python train.py --image_size=64 --fusion_encoder_moe_every=1 --residual_init="zero_last" --eps=1e-08
Rows from block 8 of the image encoder of a small image-text matching model, named by matrix and row number. Rows with one number belong to one neuron. Each number is 128 + 24 x the weight over its row's rms, rounded and kept within 0 to 255. All counts start at 0.
After each neuron's rows are labels from the 100 images, of 14976, where the neuron reaches its largest size: "peak on" is the class under the peak; "responds to" is what is common among them. Only what is clearly more common there than usual is listed. The data: simulated stained blood smears. In brackets: how many of the 100.
# gate: MLP gate (encoder.blocks.8.mlp.gate.weight, 512x192), inputs 96-191
# fc1: MLP up (encoder.blocks.8.mlp.fc1.weight, 512x192), inputs 96-191
# fc2: MLP down (encoder.blocks.8.mlp.fc2.weight, 192x512, transposed), outputs 96-191

gate.308 [110 132 139 116  88  81 146 169 149 125 158  86 118  91 135 148 155 101 168 119  97 127 106 160 135 125 144 125 112 112 114 137 152 126  84 117 136 116  98 100 100 147 152 123 151 142 150 120 138 142 140 146 131 148 177 124 120 111 119 102 112  83 136 111  81 140  93 156 132 125 130 102 100 118 168 156 128 167 122 148 144 127 108 179 132 144 122 119 140 151 142 119 138 105 155 136]
fc1.308 [107  98  97 109 114 148 149 154 150  99 102 141 141 124 108 145 151 140 125 157 128  96 126 123 108  66 102 148 140  94 143 164 156 159 119 170 112 137 108 121 115 127 135 115 129 149 153 155 143 106  97 163 115 119 158 149 150 137 123 170 173 108 132 123 118 140 115 111 129  90 167 144 129 113 114 130 160 103 144 146 143 100 132 181 162 130 132 134 103 126 151 134 147 181 110  83]
fc2.308 [155 145 179 140 129 169 137 131 143 104 173 149 159 122 102 145  84 108 134 158  67 176 171 156 116 134 132  70 140 127  77 107  98 131 158 142 144 119 167 152 124 141  92 140 134  96 107 121 109 126 111 153  98 102 135 148 100 111 109 146 142 125 129 150  93 103 163 123 170  90 102 132 139 118 171 128  92 118 126 128 133 152 140 127 111 164  98 102 154 105 152 159 114 176 137 153]
peak on: small cell (57)
responds to: no large cell (99)

gate.39 [150 131 108 132 135 170 167 124 107 140 127 105 132 161 127  96 123 153 102 142 109 141 176 140 160 150 117 181 127 131 123  98 133 135 125  74 125 152  93 129 165 131 108  74  90 164 137  85 147 133 159 143 145 127 135 127 126 103 144 140 107 131 165 152 142 140 145 147 128  97  92 105 109 147 116 130 141 136 119  90 124 105 106 165 123 159 114  98 189 160 148 132  90 155 150 124]
fc1.39 [ 97 133 108 125 150 138 112 131 110 131 180 151 117 128 102 147 148 148 186 153 181 127 117 155 105 116 150 147 152 118 130 109 149 117 151 135 137 134  90 155 131  97 134 130  74 153 153 111 119  77 130 163 118 141 101 138 137 132 179 151  96 107 130 102 138 116 100 139 150 151 140 106 139 127 117 155 115  82 133 159 160 143 102 103 119 114 143 119 165 131 132 112 120 130 106 148]
fc2.39 [122 102 121  85 123 112 111  75 177 137 155 104 106 141 182 119  98 144 121 118 168 141 132 142 147  90 136 124 127 133 161 134 106 143  98 102 125 143 146 171 126 144 111 157 159 112 101 130 156 143 107  99 178 143 104 125  97 129 103 123 106 145 118 150 147 163 119 106 131 115 159 132 122 136 113  98 155 134 122 162 139 119 140 114 107 138 148  92 128 153 126 116 147 124  85 103]
peak on: large cell (27)
responds to: two lobes with orange grains (100)

gate.379 [107 154 118 133 159 125 163 175 122 114 113 113 129 135 103 102 155  85 159  74 105  89 140 141  84 158 132 117 120 117  92 141 144 133 119 142 125  90 159 123 113 147 102 148 136 103 122 111 159 160 142 122 151 208  96  79 126 149 139 155 121 107 134 140 155 137 156 112 121 120 110 116 104  97 120 162 143  74 104 113  98 160 110 144 142 134 125  93 144  88 148 154 137 104 108 126]
fc1.379 [131 150 171 131 116 138 119 157 117  93  92 132 155 109 105 147 115 112 138  58 138 116  96 126 122 130 148 137 152 142 118 118 127 147 138 134 153 100 132 131 114 104 124 155 124 125 119 137 151 139 136 112 133 193 117  95 123 180 109 133 139 123 139 160 156 152 143 112 130 147 145 117 136 122 113 123 141  81 105 160 157 122 147 127 128  86 109  85 176  94 189 158 161  90 141 143]
fc2.379 [ 69 165 144  97 133 116 155 117 134 159 143 135 133 137  91 142 103 118 132 143 108 123 156 128 144 119  96 137 119 127 140 138 154 120 122 132 123 100 104 115 125 125 134 164 120  98 128 136 155  84 103 104 127 138 130 143  89 108 138 152 158 100 105 125 150 118 132 124  91 137 136  99 144 133 122 102 120 132 104  84 139  74 150  69 137 136 164 128  98 157  98 148 140 130 118 139]
peak on: nucleus (33)
responds to: round nucleus (90)

gate.212 [134 129  96 130 118 146 143 112 140 169 137 117  97 103  88 193  94  83 129 126 138 138  93 103 125 155 134 136 138 108 128 123 154  78 113 139 136  86  63 134 161 100 153  81 151 133 137 113 130 133 128 110 186 105  99 149  83 122 127 140 131 129 103 149 163 143 149 136 108 165 151 105 137 132 115 102  96 104 138  72 113 113 157 117 123 115  85 124 136 170 122 115 108 128 125 122]
fc1.212 [159  99 135 148 118 100 149 172 126 126 179 111 126 104 130 110 138 179 125 102  93 158  87 130 135  83 148 145 106 158 125 179 111 151 157 110 118 121 171 153 132 103 123 101 164 166 159 139 146 163 135 138  85 153 138 135 132 105 142 141 123 144 136  81 150 116 142 174 150 122 106 128 157  91 130 167 141 154  87 119 115 154 137 104 101 146 133 141 124 142 107 136 134 151 145 116]
fc2.212 [114 144 144 108  96 126 161  99 154 167 120 110 179 131 117 149  91 131 170 135 149  96 135 141 116 142 169 127 114 129 102 103 162 165 144 137 137 173 148 142 137 122  61 147 130 112 120 122 129  86 122  90 185 130 123 101 134  93 109 132 160 112 149  95 108 110 130 153 146  90 153 153 117 148 123 120 108 155 148 131 119  88 108 150 150 146 130 132 153 148  85 115 111 117 117  97]
peak on: nucleus (41); large cell (39)
responds to: kidney-shaped nucleus (100)

gate.282 [149 105 146  79 102  75  65 112 134 115 161 149 126 111 118 145 134 136 130 142 154 168 143 158 110 127 137 109 147 118 141 102 104 122  89 102  90 145 131 148 108 159 132 136 157 118 123 144 134 125  90 165  89 104 103  87 111 129 117 100 125 139 142 125 111 122 112 186 147 110 167 121 119 126 148 131 131 133  97 144 118 119 101 180 102 137  95 135 114 156 107 133 124 108 132 160]
fc1.282 [155 156  92 147 158 148 197 158 150 105 113 126 108 146 104 110 112 138 156 158  98 144 129 120 140 126 131  88  91 162 133 151 159 140 115 154  86 148 127  62 161 119 146 131 121 103 152 125 140 107 139 103 131 134 105 160 161 128 153 184 131 170 112 153 128  80 176 108 113 142 124 147 131 133 135 155  96  67 136 103 105 122 150 125 111 116 104 126 124 142 137 176 168 113 149 138]
fc2.282 [146 174 118 110 135 138  51 104 135 124 141 158 148 129 141 155  98  85  83 135 143 133 152  71 106 103 127 130 130 121 134 127 145 128  96 103 154 132 139 132 111 140  75 139 121 133 133 145 128 139 148 131 120 110 102 107 125 149  92 139 138 116 139 100 152 121 127 150 149 109 134 116 148 124 133 135 118 123 108 144 129 132 123 145  77 133 133  78 166  99 152 116 114 146 133 149]
peak on: small cell (54)
responds to: no large cell (99)

gate.351 [ 89 162 140 134 102 106  97  98 169 144 134 121 143 152 101 137 132  81 137  92 166 102 138 131 143 164 144 149 110 146 114 109  79 132  87 127 140 158  91 147 126 103  84 145 156 104 145 103 169 142 108 121 151 140 146 180  78 126 114 131 191 140 119 123 131 124 181  92 110 113 132 138 144 160 126 122 124 115 107 105 131 111 182 140 108  89 172 116 130 144  97 161 154 109 102 162]
fc1.351 [ 68 112 134 114 109 168 125 102 129 142  93 109 148 134  82 137  87 105  93  93 146  98 167  81 151 129 161 148 112 141 138 101 144  94 135 112 118 178 127 100 105  93  93 136 141 113 134 120  98 152 121 166 152 190 146 100 107 131 130 145 139 127 115 126 136 147 145 103 146 127 133 130 156 147 141 119 117 101 122 107 130 140 172 127 130  92 126 122  95 141 135 149 148 128 123 175]
fc2.351 [127 106 127 141 109 114 165 151 129 131 133 188 151  85 101  98 197 102  89 152 120 115 136 154 149 149 127 136 101 108 114 117  93 156 135 113 134 133  97 128  94 147 142  97 119 132 142 169 109 143 160 143 199 139 116 134 123 154 171 119 111 134 143 120 135 113 128 152 145 136  77 112 137 101 114  96 120 130 137 133 154  52 114 174 154 135 178 130 131 101 114 128 115  96 128 149]
peak on: large cell (40); nucleus (33)
responds to: band-shaped nucleus (97)

gate.499 [128 120 128 141 106 114 154 132  83 118 125 133 163 145 154 140 126 150 128 139 177 128 118 101 170 156 109 108 161 117 117 126 121 170 137  91  97 141 114 114 115  87 149 114 153 144 102  99 137 161 121 149 131 116 123 142 130 112 105  84 135 138 157 134 101 131 125 119 151 105 101 128 175 154 135 129 137 158 135 122 125 120 118 138 125 124 166 130 149 103  82 171 114 146 152  80]
fc1.499 [185 128 113 117 134  98 138 116 164 169 144 135  92 115 163 121 133 103 158 148 100 114 125 188 119  76 112 132 103 121  71 159 144 131 109 158 145  91  97 163 131 154 126 126 127 123 160 181  93 117 126  93 130 111 118 137 144 107 135 147 104  97 113 125 151 123 105 119 167 105 151 138 102 110  66 131 122  81 103 149 127 132 141 129 132 135 106 127  91 121 168 120 140 114 112 191]
fc2.499 [142 124 147 165 126 140 106 133 141 164 127 122 148 167 177 133  93 124  85 161 135 113 165 147 139 139 150  81 121 139 171 150 145  88 191 146 102 146 106 111 140 138 100  90 129 126 116 178 116 141 143 186 128 123 121  86 195 163  87 114 122 127 156 126 144 170 125 118  75 147 130 132 149 105 143 117 120 147 137 145 126 100 114  99 117 124 116 107 144 132 141 132 131 145 192 108]
peak on: large cell (34)
responds to: band-shaped nucleus (100)

gate.431 [155 149 120 103 153 134 106 115 156  89  74 117  89 106 162 157 118 147 101 130 137 115 166 132 129 118  75 110 161 121 138 124 126  95 129 103 123 122  99 122 137 172 130 125 157 118 131 131 107 127  90 166 109 159 114 143 140 127 107 150 110 104 142 162 108 171 119 103 122 160 122 118 129 139 139 141 125 124 125 110 118 186 153 113 148 146 141 146 120 169 142  95 117 162 132 195]
fc1.431 [130 131 135 137 163 155 122 139 174 116 110 148  81 126 160 146 108 142  97 158 132 117 109 147 127 145  68 118 134 116 121 174  90 118 135  90 113 102  95 145 166 145 154 121 140 120 110 146 105 108  67 135 102 126 113 153 168 144 125 135 134 153 133 149 114 184 136 125 130 191 106 117 111 130 140 130  97 130 123 100 123 183 144 156 130 137 146 142 133 134 126 112 109 146 133 143]
fc2.431 [123 177 138 122 130 132  98 139 162 154 117 169 112 115 106 148 102 107 116 143 115 132 119 116 145 146 125  80 160 117 123 143 131  84 105 158 136  87  85 140 141 160 123 125 125 128 155 128 118  95 111 143 116 135 125 139 174 136 130 138 157 154 139 157 117 184 125 110 135 119  94  90 132 125 133 147 123 118  96 145 147 165 154 118 133 130 137 131 129 197 161 124 106 141 121 150]
peak on: large cell (63)
responds to: kidney-shaped nucleus (100)

gate.43 [133 114 144 144 145 104 121 130 120 107 140 115  85 125 136 115 107 108  91 207  91 136 109 174 146 148 155 104 119  99 186 124 131 136 118 140 111 102  58 115  88 157 123  96  91  59 107 136 128 101 134 129 126 159  99 140  99 144 128 114  88 121 102 123 143 129 145 166  96 112 152 169 122  96 129 133 114 145 111 148  97 134 109 100 131  66 117 119 113 107 157 116 127 127 116 139]
fc1.43 [151 125  85 107 154 148 157 151 128 107 121 134 119 143 172 117 107  81 134 166 119 114 108 117 175  88 135 116 122  93 147 134 139 121 130 101 150 109 113 140 140 141 147 152 117 116 126 123 137  93 121  92 111 163  85 135 129 120 154 113 113 121 107 113 119 107 143 172 151 154 102 189 122 167 136 157 139 141 125 168 117 120 116 108 131 101 114 117 166  93  98 116 112 126 119 126]
fc2.43 [ 93 116 141  93  84 121 121 147 128  95  91 103 112 175 153 148 116 150 120  84 158 145 146 118  86 140 134 124 139 145 162 139 193 105 122 103 137  93 106 134 141  69 132 129  88 129 113 103 130 137 150 147 126 112 120 146 100 131  95 133 125 123 153 164 123 111 111 115 147  87  77 132 165 114 106 151 100 101 149 139 146 133 145 120 121 128 151 152 150 117 118 123 155  91 123 105]
peak on: nucleus (42)
responds to: round nucleus (88)

gate.85 [125  96 151 138 148  80 114 117  98 145  67 143 139 104 167 119 117 110 124 145 140 152 115 139  90 166 138 107  88 121 119 154 133 155  91  79 149 130 132 130 119 119 123 120 154 143 126 113 162 174 141 138 143 141 111 100 100 142 143 124 136 160 163 142 150 150 104  83 162 151 168 164 115  78 116  93 157 140 170 118 150 131 161 141 133 150 156 117  85 177 105  94  91 101 112 106]
fc1.85 [120 116 139 121 143 117 104 131 143 138  65 132 130 155 153 117  89 130 112  90 161 134  73 131 154 109 118 118 106 166 100 174 138 141 130 132 173 124 123 150 113 111 143  74 135 172 120 115 125 173 132 202 120 130 134  95 118 173 104 130 148 103 151 108 151 122 142 160 161 105 124 142 101 130 131 128 192 128 129 129 130  68 119 156 134 138 120 129 115 128 144 165 124  89 144 141]
fc2.85 [104 138 159  95 123  97 150 151 126 116 138 121 119 135 113 128 118 183 141 136 134 123 151  89 109 113 113 110 109 161 162 114 134 144 105  84 124 134  80 105 108  96 111  71 146  86 122 161 109 126  81 113 114 163 126 150 119 113 119 116 132  96 137 139 116 103 104 104 178 176 137 155 144 117 143 156 108 121 138 113 116 144 135 120 102 145 148  97 128 166 168 161  64 138 105 116]
peak on: large cell (29)
responds to: lobed nucleus (97)

gate.76 [138 166 108 136 118 137 118 125 189 110 189 163 139 134 126 117 101 142 129  83 152 133 132 135 130 104 125 123 109 161 174 128 152 104  99 124 157 146 128 110 113 135 167 141 147 110 116  97 126 158 148  93 135 147 105 129 103 130 110 138 100 137 138 140  88 151  66 131 163 122 132 153 136 106 136 165 100 150 162 129 129 121 136 126 111 111 107  94 151 107 102 128 144 113 127  95]
fc1.76 [120 147 126 104 165 134 143 107 137  88 139 170  83 174 136 160 133 125 132 133 140 137 119 132 156  92 116 120 153 109 133 120 151 111 134 138  90  96 135  96 138 121 129 107  96 140 188 153 118  87 165 152 124 175 129 133  89 126 116 136 120 139 157 143 120 151 142 153 134 173 149 141 139 124 133  79 154 129 120 155 163 132 142 110 132 147 100 136 107 113 158 156 166 116 142 141]
fc2.76 [ 74 106  77 112 104 132 115 139 153 150 131 124 166 134 142 159 151 102 151 109  95 186 154 100  95 104 131  89 150 103  89 127 120 175 105 127 106  94  96 119 173 136 143 166 159 126 141 162 147 177  99 130 153 120 104 118 125 173 129 144 114 113 172 123 137 150 166  97 177 108 152 140 150  83 133 150 140 121 115 122 117 136 126 124 120 150 154 133 126 106  95 139 122 119 135 147]
peak on: small cell (54)
responds to: two lobes with orange grains (33)

gate.510 [105 117 123 122 155  89 131 117 155 151 164 119 140 102 123 136  89  72 167 138 119 140 142 138  95 122 154 142 165  93  97 141  82 149 114 113 135  91 154 115 114 150 136 158 134 196 176 115 173 166 118 140 147 124 132 168 117 118 103 109 103 141 117 153 132 105 157 138 139  79 149  88  94 104  88 126 141 153 141 133 127 139  98 161 136 155 124 136 157 101 107 107 150 139 157 119]
fc1.510 [113 127 158 129 108 142 109 161 156 160 105 106 126 143 125  99 101 131 111 142 113 102 167 152 121  95 107 111 141 128 111 161 120 111 131 133 126 129 115 110 120 129 134 148  89 139 102 153 113 107 108 126  72 148 152 162 117 153 125  92 157 125 100 164 106 142 141 161 142 128 143 108 112 120  72  79 137 125 130 143 107 157 110 167 164 137 120 122 167 140 106 132 155 112 123 122]
fc2.510 [123 122 124 122 143 147 120 137 141 151 171 104 105 115 105 147 136 150 112 101 111  89 116 156  96 158 122 109  94 103 115 106 125  73  90 127 128 124 118 120  55 123 158 141 101 165  77 104 143  91 135 150 119 131 119 146 111  64 131 106 114 146 116 142 130 109 136 121 112 113 149 130 130 113 142 108 124 174 101  98 135 103 141  91 106 117 134 149 122 158 138 131 127 148 130 218]
peak on: large cell (32)
responds to: dark grains (78)

gate.111 [147 143  98 127 124 119  93 116 146 113 162 150 127 154 132 148 114 114 114 147 104 152 164 132 117 121 121 100 126 156 132 129 127 137  88 136  93 130  94 136 162 123 121 140 120  61 120 120  82 118 108 143 135 154  95 148 116 110 134 133 129 169 159 130 130 131 119  86 130 131 132 113 113 134 158 108 164 131 108  94 134 124 177 148 130  81 117 120 185 100 134 123 103 101 132 161]
fc1.111 [ 93 119 126 112 142 108 138 125 113 108 140 144 129 160 170  89  89 122 141  98  92 148 183 139 147 194  83 138 137 175 120 102 112 137 148 112  90 130 132 109 119 122 159 130 179 115 144 154 193 127  94 166 156 129 129 142 110 152 189 109 108 107 129 149 108 118 142 123 151 106 119 128 127 144 139 112 147 166 164 126 129 128 148 128 120 106 117 134 160 126 121 103 141 160 101  97]
fc2.111 [107 136 143 135 113 141 123 119 113  83 108 154 123 136  86 158 177 130 134 111 146 114 101 108 128 123 137 128 126 165 127  72 131 163  65 111 110 129 129 124 122 126  53 140  96 144 109 163  99 163 113 102 114 163 126 107  91 104  99 127 128  90 137 128 150 115 100 133 125 154 142 158  89 173 126 127 103 115 119 112 132  45  97 136 178 127 133 112 113  76 104 137 109 100 165 117]
peak on: nucleus (30); large cell (28)
responds to: kidney-shaped nucleus (99)

gate.219 [117 160  72 139 145 133 126 101 156  86 110 139 127 136 142 134 131 102 122 128 156 109 128 144 120 149 120 156 144 114 176  77 123  83 117 118 135 149 123  89 125 134 148 136 149 163 114 102 144 141 148 111 112 149 163 147 125 157 115 135 170 132 153 123 129 133 139 127 136 135  95 129 170 156 124 141 162 154 131 159 105 114 112 125 123  91 166 142 163 137 123 134 148 104 135  97]
fc1.219 [151 123 134 101 130 117 132 157 111 155 115 135 138 121 127 156 119 108 112 135 120 143 159 131 142 116 173 126 100 158  95 178 151 157  95 131 114 125  74 112 159 106  78 136 102 140 102 139 122 122  98 137 144  86 110 114 131  92 163 150  89  93  82 115 146 133 139 116 130 126 122 139  91  94 104 146 116 134 122 139 126 166 119 129 136 168 123 115  85 127 102 134  76 165 137 143]
fc2.219 [150 131 161 106 127 134 124 117 155 155 135  96 118 147 162 126 171 163 116 142  85 114 137 137 108 152 103  96 122 139 148 151 161  84 115 122 145 103 120 105 141 166 103 141 101  72 121 101 148 126 145 132 103 129 141 122 123 159 134 139 123 149 142 139 161 119 106 161 112 108 148 108 142 116 135 131 110 132 166  76 183 123 167 123 152 152 142 118 142 128 155 102 136 113  88 111]
peak on: large cell (47)
responds to: band-shaped nucleus (97)

gate.117 [134 117 133 113 153 106 150 115 119 110 125 146 146 133 132 156 134 131 154 129  99 143 121  81 121  87 130 146 111 127 152 152 102  76 126 140 166 127  69 132 132 135 141  71 100 150 146  98 174 144 129 124 121 135 150 182 142 136 106 126 123 100 140 103 201  69 127 141 106 109 135 149 140 135  75 130 146  91 129 130 106  99 147 115 131  94 137 134 123 140  76  81 104 102 111 105]
fc1.117 [115 144  64 108 146 173 110 167 169 131 110  99 123 112 178 115 182 129 126 157 145 131 129 101 109 123 181  85 152 152 112 134 104 124 105 131 111 135  95 138 132 104 133 139 111 144  93 169 124 147 143  90 105 129 139  89 102 117 178 125 157 129 142 134 122 105 148 123 146 137 160 113 117 141  87 161 152  99 120 155 139 135 133  89  61 102 140 161 114 139 146 148 153 139 160 113]
fc2.117 [158 123 138 147 132 124 113 134  98 107  97  92  85 126 140 141 141 126 128 135 104 126  90 114 154 120 118 142 121 132 120 167 167 135 171  90 151 117 157 116 112 135 122  51 157  86 124 133 103 146 115 148 163 163 134 111 151  98 146 119 104 111  85 168 106  99  85 127 126 101 168 155 107 138 132 157 122 157 104  83 175 145 133 113 142 159 110 119 137 120 153 148 102 127 156 163]
peak on: large cell (42)
responds to: lobed nucleus (94)

gate.97 [103 135 122 180 144 139 156 158 123 146 135 114 173 125  89 137 110 169 139  86 111 140 124 154 154 152 112 182 125 134 135 143  95  93 114 171 124 146 103 141 158 142 123 163 123 124 133 138 131 141 135 158 126 169 150  93 106 127 137 136 129 154 131 140 120 143 163 156 129 142 115 160 109  78 130 146 130  96 102 127 137 104 160 131 150 119 133 137 124 140 165 162 140 125 105 115]
fc1.97 [119 120 112  99 140  97 137 111 143  85 157 145 114 163 154 130 127  85 158 166 125 166 128 124 118 110 131 112 107 142 129 116 130  91 152  83 107 140 131 169 109 138 142  83 125 113  97 127 105 131  97  89 128 140  95 153 144  79 152 163 153 127 122 118 117 152  68  98 126 142 113 117 169 147 162 115 136 149 144 117 127 175  95  90 124 149 119 102  79  97  98 113 112 143 141 125]
fc2.97 [149 108 117 146 132 123  78 120 139 124  98 121 117 132 142 118 134 137 111 147 128 119  84 125 130 112 137 142 141 159 135 121 147 119  96 120 113 123 139 127 148 115 124 152 105 135 154 144 136  76 102 154 167 131 183 114 132 101 126 122 121 125 133  99 136  92 123 111  98 127 101 111 142  97 164 144 149  94 148 131 105 138  99  96 135 145  91 125 170 107 125  88 144 125 159 133]
peak on: large cell (60); nucleus (29)
responds to: band-shaped nucleus (100)

gate.178 [163 179 117  85 125 129 112 103 127 138 133 144 175 112 122 137 142 119 109 135 135 103 154 107  72  88 130 113 108 113 104 111 139 113 100 103 102 135  91 171 146 115 115 109 153 147  99 125 122  88 121 151 124 165 172 142 127 100 151 131 142 163 128 151 121 138 143 115 155 143 126 128 145 131 126 112  93  68 162 161 153  98 109  79 142 111 125 104 110 188 125 136 137 116 139 127]
fc1.178 [134 142 136 121 134  98 126 138 139 115 114 151 126 116 104 113 140 151 154  95 120 103 143 112  89 131 131 116  91 168 171 116 124 100  78 130  95 123  60 158 158 107 125 114 166 120 118 121 114 112 134 211 132 173 120 129 160 136 171 131 149 132 153 139 135 163 164 123 132 142 116 103 117 121 130 102 125  95 127 141 116 151 134 130 116 115 131 134 107 142  89 139 147 175 135 141]
fc2.178 [133 105 106 143 124 134 157  79 168 123 115 123 113 115 127 139 132 115 123 139 101 140 124 180 118 143 107 117 132 146 124 115  81 151 153 101 189 126 184  99  92 179  97 172 112 138 136 114 106 140 136 136 102 179 122 166 139 140 102 104 149 128 112 121  94 157 115 126 141 127  97  96 115 135  98 164  81 139 117 106 131 146 156 105 137 139 110 116 117 124 140 123 101 141  92  95]
peak on: large cell (27)
responds to: kidney-shaped nucleus (100)

gate.74 [135 104 104 107  95  84 120  96 104 170 136 118 124 129 124 101 130 174  84 134 134 107 111 174 151 145 136 141 130 110 143 113 152 107 161  92 139  79 146 188  98 142 159 124 123 111 125 125 156 125 134  98 117 145 121 102 122 114 131  70 121 147 139 108 139 148  75 150 128 117 129 131 132 143 119  96 120 164 114 155 163 189 120 127 130 148 141 141 109 121 157 122 119 128 108  92]
fc1.74 [122 115  92 124 128 104 118  97  95 157 118 117 104 123 120  90 141 159 129  94 164 116 106 148 106 129 113 121 112 122 114 118 126 109 147 113 121  84 169 155  91 158 150  99 141 151 138 117 117 123 114 108 148 149 102  90 133 123 126  79 116 145  97 107 174 136 110 128 134 127 119 138 113 144 125  89 110 111 139 121 123 166 125 117 119 153 159  96 136 134 151 130 114 146 127  87]
fc2.74 [154  93 166 115 109 128 155 154 122 128 154  84 144 160 136 128 142 196 116  86 139 150  90 143 124 134 115 116 114 117 141 157 136 108 116  67 154 116 143 180 168 138 163 148 124 104 144  97 141 172 169 140 123 125 147 153 152 112 124 100 170 165 157 158  85 130 129 129 132 126  98 151 156 130 125 132 157 131 133 132 120 125 141 112 160 123 132 119  99 131 116 140 145 112 146 130]
peak on: small cell (67)
responds to: no large cell (97)